Weights of a small sound classifier: log mel input, 8500 steps.
Rows from block 3, named by matrix and row number. Each number is 128 + 24 x the weight over its row's rms, rounded and kept within 0 to 255. All counts start at 0. Numbers have three digits each. After the name is the row's rms in percent of the matrix's.
# convs2: project pointwise conv (model.blocks.3.convs.2.weight, 192x512x1, standardized in use), inputs 444-511
convs2.69 109:108157144149165125130117115135142138145119122123134139165117126118115112121126144108121106102101144117148162167163101151108151106169151146113158137104122089173122120151101111106125101152117110143106112140
convs2.70 105:126140121097145141107128142164119143127109138101156111150172143126138089134127118140151134147134138167154133111168143103133112150137173094134079106098157158143152127169157168088135116102124139176105101142
convs2.71 083:121138113133112125150133143143134130139155156131129153118143158172148137142136144112149157174146120158121149138139121110123143129110124128063095161116113117124126158119159108099117097182129131119109136077
convs2.72 085:149122152112125111152151062126170145125111167138122161175105127115119098136149131170121107195106164064142118176139117112117113112154136151143148156135149130163112122027089148136151106058129112138124165133
convs2.73 107:115082110133135157162127087132143108123082122150135161126150166119120179135103098109132122108121135186117177070149113143117162133124128133174111091126143126149126096172103147109148148123147146098116100137
convs2.74 100:097118106108128102161130083153150155139113153101107145134145092112139139134112125153123110122129192118125154125155111081117167105170143115163148163102134152134102134108146145137103156084122146119109144146
convs2.75 110:148138123101118125130122124119138131147159104110159138105112081109137133083116110124179160122134134146159095130121107143135072140117147163170119131100147118114162159110161138141108143096144106123160120112
convs2.76 086:131125131130146152089107186140157124121161177106144148137131141161146136119095146116092121050130128169140116102138112117142155159116113156114112122136116101134126143089148137117145137130095114119120127113
convs2.77 090:104137134154148153123116115102169116146136194150129151116135154104127091125142106109137121141115138122125105158162121135125117123104145134084176130160120117141160141131105144152175121123130116114107124104
convs2.78 096:103118104142107097136123127143097126130099118121144132109119108117131112136144141161128073090120087141139139137153156117113144081129109139111145192126119140170108119094133137167086124145170131145109102112
convs2.79 090:085161134122146124131154141177129147141097152135126105171130136141149134122159133148149115150143106148111173115168142147131132109101135147129150169141166168153106121112160093114167104138118127164128165132
convs2.80 086:121114136131119151155120135125116150119129178126133149141112111099120114139136074106143124088131124132095133156147138131134164136115143115171153184161124104175102150132180141130173153111128120115156153130
convs2.81 091:134126115147131126123100107129137148126166136099141163110136147151142100120143147117146141180100152170127110155101116126129145138136155115116143144081140153152132111114149093153110148164187132080145108145
convs2.82 098:182174128179147136181123116114088122141168113153130130141148129131139107159129153108156082128123146119175114120146112113141157098088153114095122155112140118107153140127115149137113057092145136100091104123
convs2.83 098:114156127144130155156101122112145168113147094158142108154123092116168166119108122147074125115104103142103145151199136128159098113126161113159112147152139133124160144132157163119160129137160158098113146178
convs2.84 107:119157118090105124093119126132149161107235119138107099141120105129110123138113140130108129145122133142087088132127071107105123103105202109128131135139133150109192136141145168141127171093125102092097129090
convs2.85 099:101142105120134148129132174121149125112130121129108129098098117098123087141138122135071096171130092148127110141109119156134096126153146141128137140138136103108091097110132130147127124161149130098199138168
convs2.86 079:176156096134140105136120108123086163112110126094146103131151150127125122126126093141106150125124125165116102134148130157140109137124120101165088108189123127154133115158113152113102121145150122138140138116
convs2.87 103:109106134142141092141114130153127119129115144147139141122129104106156133115123135100075139113112062160126117144131097141105110122132129132134143161147114088089141136124153153183081144158167123105140123123
convs2.88 085:108130134131127154110152114157123125121139134143148110147106175173139124130130143101154147142125166156134114135166114131135121122116107130123118140113141151158087123129134179155097116169153153166112125146
convs2.89 086:107130131115153133104080147126139090119166136129149144139173111126124121114115100116106161137116109174102094137137118116136140142160148141145103123126140120142135108164147087115140138136109122129122111112
convs2.90 081:127107132137114117107108118120098139129171175119127111081058185130102076140085147131140109103116197103148109123111117119113140114133113134151149144129124110098109116136104139140146092104105090139111111112
convs2.91 102:178143121128101128144177120138138123117186110142135140143136150135113125119105132153133150123106175134163166162098117117152122124155150116150206176135104023133066120154161124140134116127103130118118132159
convs2.92 107:111147147138135136160152147133081098116123086129113131105117104157131113149143131175100121120136136141109102131119121126126116136147105159135114082153151186105146108123172120150137124163099115098129100103
convs2.93 105:090142119147105121132088105118102133124122122128112131129106140135116147105107109127093139123139107146123166118076117110141114129167120100146134128153108109161132153103138083152122105159136154165130150155
convs2.94 127:128151157105097106149140175107100146141106108112107127136146143119154164103130081126173137117120094115116157125106138088084138141123156135128124112113105099102098123154115136126112144115129130169169149129
convs2.95 094:092124144129123124145129157112125144142085088142112148132102142126123144148097129108132111102151118131130160125137130121177109127099086136163205128138144128129165166129166125122137112180119090191117098137
convs2.96 105:144118139147121115123135135105144117122140148141109134113141121139114140123169135090072114079121126166125085101130131104110129123084139117113151128130143116128159120135107143152161142138085186128093094141
convs2.97 108:130150114126115126168149126117127124142117095170118148080144151089146127142147166085155150126145170113145142123112150152141124125148133085108119117122139096153119128153105143148096121117133142166153103137
convs2.98 093:171128095115102128135150131163119138097165134109115175102140146088102106110120108118125153183137146125145130099128155131128100129141149129106113113120109099121120110124115126093109137141115137102099130101
convs2.99 100:083137144114108106096129151118180186115102133131123113137172149137131072103166156117111148105125131120127140086098127167132123137078148104104116154144130142144104100148138094159131120150130094111106134134
convs2.100 101:158132166136139162097194096143138121138147104161136133117100115114127122083117154160160113146124053125141138134116109099111144148157130122169146097079134144123148123117162088127150103117091112121153145124
convs2.101 092:137144161167154136093179107109145162123105092135128153149093118121062136129071130130147102148122144121151115114126123151137178068136104133145110109108129125119121149147164133121140161111096102089147146137
convs2.102 112:106136154135126149133140117133153140129134088094120156104172090145108096130188177154139130112155153141143173132123087124157106103134116118171153154094131128116099143094146107134158131128087105166104147095
convs2.103 111:106136112156126181140139164129108122116145127130123152158095117103130101192115099112093117137150130140145078096132124136106128143136187103096107113149142115118103139136127138158111129080141125139132089102
convs2.104 100:101106129151115139119117105049165171109102123084101125093114182119140151135120189137156170109127149120089131107094112143135131151133114111100105128141125142137127106141103120145130149165147095100146154136
convs2.105 104:096146152155116162152146110127144125135135131181134106125123166126148133132123121121165127143142154104130118105127124134167197175160107109154137105152117133114164130102127118162131148145124129136142112153
convs2.106 102:167155105127135107124153105119141114126069118141130114119104159151165121140166120099115100106155155105137122052150112136124113137118124128119092163150130112127106109134141133114165101107134120142149097116
convs2.107 089:147129111122138134171159149124119133112168143132102172118114123107132108156149150088118074139113147125127107166087116118161118060159128125099133107114131096069159135112115163143143136152117103112108099125
convs2.108 103:142120120130143134172139119164146132134069067138148151080189112146139118128136140148075126155108125173135141133104148149135185133120129114077145168108122098166154126130136097125123126142173141120110135127
convs2.109 103:129144126120124152140159152121109133119124120155143124142150142114165153132222104140168110142124143142109137133166130137124156139157158161092063130098130153106160124092115165081144157161112169126140111134
convs2.110 108:124114150124144137147136175177187114110111113190139134123135120117135124143165114132186126150136148154153148129137145133145102069110125132150103154104103137136146118119131099089098138108110153133131105110
convs2.111 101:096101104146105123094139136137127092127175115188135137137110112124098104135157117151164142170140094090130108101109144135096154159167177094109160139132129121099119136118110173131130142139115171136118147124
convs2.112 105:110108129124135107105135110122118123112145130153134157114085074151125175112092118140156111152103147138148092153142124133091128132153131183114104126121109106106151130119107154128140147154136126106086117124
convs2.113 104:136145138140116123159136131137136110127136141201149123159097099112134122143163131128089189138125152113173119096154118112112101175126129136106155092111114156112119120145120120136103113117077138169150108126
convs2.114 101:142136138126137140188157132138145120133110119158118149111128123123099127107148133140166086099141157086100141139149127115163122133133144116139116148109147099145084151116132096144132156061158114113140117163
convs2.115 096:135132152096127111121085131137083129108130144179149106140094232089124137098120124131151114093108141111107105113106136127107128112118109114132116105135137112095113135106113141077123106120118129116111133110
convs2.116 111:080112129117137171170135115176093108122121112138108117117144125111113122107122093164172136095114102128165122137127165138078114139150110154143095134106121131170165161096081153145161124102145126149093128172
convs2.117 080:150157128119134125093144118091113155114117114143138125116147174139121134118116126134105104120126129140145164110161110142148137142193104136071134172125152137144139169139126135151141127134142110115123137137
convs2.118 110:141110125156158139138146099137120116154133139143118114109155152118133106135146149165132142129161140149123126076107133144120161123122107116148084095114107117089128151100129125159126112088166189138150140115
convs2.119 095:096121115123137108129109140097118070120184095184101122154128087115094161136098119128137089143127109114142127104128136122116143163164155149122137136136108131091145126093161128098153120124127120157107130135
convs2.120 099:164115144139118129110140092195151153105191111145147129102133101133160173134107138148090129152124129104126123139045160110089136134064150094135130127124146140126134119149168113158135103126119145148140168136
convs2.121 087:165134155113144123154151116138102128114114146130104072134167138072112114114162147148118121115121090109110172110143144111114133110082118117136152146139122128178098117092167079107145116144090143113137151153
convs2.122 091:164113122132110130156138134156160149136129101115114109094132161097140124128136114155185180103128143139140121101137144133110086100123145101114122110132142159102096135154124172127086157156155146134133114100
convs2.123 096:088132131128173139132127153107147148152109081124116148124144141138138101144156146139140131111154144154115108086147143150161143132126124145109132143166123092142134122137132159149128107115148092103146149116
convs2.124 094:097123154127114097128158141135111135128163122155125099093066121125124124127143125137151116086139100131148118121144123110114121152193143116110155109153150100133102102085102190132144142108117059103107075083
convs2.125 115:117130120129144136108120121167140133168130102126114109147129165132127098102165110170159114136137176085116153142115111128111140122141115125158141143150131105135124114109151151130118154124149140117111130159
convs2.126 105:124127149120127120142104142111104122123124130151115083207173133098148122119109112130131145106111114086120117167155151139117135151139122127117064181096172129151130153157127141133159103151124113127153122135
convs2.127 105:128134156125161124109100124121155134130125144124149150142202145128150122137163129114120110102131131125095120096194147139114112181136149125135147161140139112139120101122143135101116145149154148116155100136
convs2.128 113:128126102118110113172108131130144139122127123135113128127126155107121128105167122134164200117164177160131170082197138127132146080132122133132107070114149145126145156115095142133119135120120136147107126083
convs2.129 100:140112118098144131162163117116139098142130100143152146120162197121144138155155118123083139145106113122105150159116129150119142128123140144108155115121126106163107145103093113126106122178094162116160148153
convs2.130 080:147102113106149128091129106118145128109150105129106142123135166105103099130075132106129124160135182138121111119161145102099138064135127139112122126124111097127085122078113145104108161146079118153174119147
convs2.131 091:104100121129108123137140139136176144131117077123119103087120091172119152111125134139150145180120102164126146119120130136140074140125144122135144136130141150180142110148154111123130110163108136120172128132
convs2.132 097:151157133119142137095107133128097176141147153103078155158122136126104104144114146127164166133136103094128107159132128153140139074145147126132153047140127108092117145101093175166102155141150115118168137135
convs2.133 095:149153111098110120131135126118123126136130145147110137144088072120109167143133111086184137161145139124127155087122122105144089178176172110148159092181114154170158142091140088110108151125133140159168126102
convs2.134 101:098124126142116101103151117146135099118107134125134108127182124141121116123145102119097159080159109104150152141126136139116131121110155118133116142138130125186139124114087148125141077159186144143200138168
convs2.135 113:111128105142157141136159142101128130136114137098150096098125090079107142108148114106122118106141122125118150177132133115159151108081130130126135111148118120127144095118077162102142102128128118096154138148
convs2.136 099:182135144139121146088124142119115177109149096113110173154096167135112126125108141110159180134122166121151101171128136129111130106143124113117158133126135091140117139127100082111132059127106124132137153147
convs2.137 103:112131106175123129134149123114162150149120100149134105157135128152146135125143149150095125118093113149110147090172135142154158137088154103152131123108135164133149128187093135170117180092092159091139131129
convs2.138 101:110128110120083114079133104109128122162123159114078106142166156131145127118140123128178180171149157150099114117099155118101145152156113147176117119118120135131124121123088140124145151072121142095147112118
convs2.139 106:134134117146146122092139139128116151162110115126144164095067096137110155128085155143111162107148080150111153174109094135120122119139115128158149130187153105101079093178122116109090136137117128112126138136
convs2.140 111:135124100126087157152156126130171145158133128145135104150154072139143145146137108122164134150140152165142120108131115137111153105146088128072131156092091126118115130123169118113128150152137144121087165111
convs2.141 110:130103142143118138105146090145157132171141104132143131132149171145130137127109102118101110130118106105117129077094095124136121126121132135092112118144120093103126158082116178080106128174135113138108109154
convs2.142 093:095096116132132121082120153120185135137129131149141117137127155099136118112117159129131116119123156114096122057086133125124086149148169127104120139112127117105123139102121116111172084111108164159111140141
convs2.143 079:150129123110101119099156150103115148127058152135126127105114143113104121104118127156111121139139103097132119171141130130156151111146101108093144143168130106135119151074163167091156096164105113128141123084
convs2.144 116:091126146129114130101118148091132102138135149143147118099112112147130134140105102132136135139134084170134146139102112123123141134161158149140120131144130139111133134176125105133098161117141120136096137162
convs2.145 104:128110126078122131132162151145102099122124132156114070129145145125090124086108146135089130103118166113090104142090085108160114136155144090194130124170150103160111114123109117111096134158109082068101101140
convs2.146 111:100132118148135147142115122090091150124150153132111162140151143105107089127098145129131114131120189104116113168106105117119123136159114120158147159121129133116132138146110094125167129130125082160127121112
convs2.147 106:131124111135132110135129116128144165134131116100096126137120097099097099117159146114132133144126115140093138136159118128156107112196114141106168151156126162123112130110175151124138114141123089143112127109
convs2.148 115:158133124129117152132113086110138137120129173128128121143158092100140135115124183122092099162120152139145156144188114115167125141169093110168167085157095150114191146132133094133061157112132125067122181139
convs2.149 094:128138138119134147125100127120151089117109143121109130118080106133101089162081128094097127173110097100138140176127157114109125142099145125134142122115119122147180142115093131107133138153124130108142131141
convs2.150 120:120130169109149134165130095132128082129173161133108125098114125136167094150162124126118175145145135112117148158140097099123131140131132126109137066124129140119106118138100155120124193119116088090106130111
convs2.151 088:110119138162112123131139115122130104117157109105155086100169096172115132133174164141114118119109139128124138134131131132134099184144121129128158142102138119135110155189116158121131130126119103171161118116
convs2.152 114:126114142123139109168102088133161141118120130145146173141130128150164123119108116167162168106141130140147114120184150168126149056155137168128102165135119165154148133097119116090100100125147165139121134152
convs2.153 101:164140141102076138161156127102185104147128135152155163125136110121129126148131103107131144124105125156153107112111145099138121173108152153160167122122106125097138128105153153139131128142115136126135111120
convs2.154 096:104136105116113124110146139162140106131113125147129136137103147159117096139125114153127117097125082117116112165105143136126104157109140142140136134122128141113140126156134172103179114143147136125134147128
convs2.155 081:141126142122148129106115139117093135131114123139139110144098090103121119148107130112117100107125141150126095149115118141150110108135146114160100131111115127093144131162099132131093153171149130132109129139
convs2.156 097:146125122119118136129149161113106096149109116130121117119130075097140168146107133112149100175124118148119124120143157117136080183166150121106132117085124128083153142080151133131150128216141120116112121147
convs2.157 098:154116113119098109131114151155138120134155122145162100098092071095123129151123097121112126109134116140133157114065118118131169136050136139148137162130121145129120129153128148093121129128148139121120116175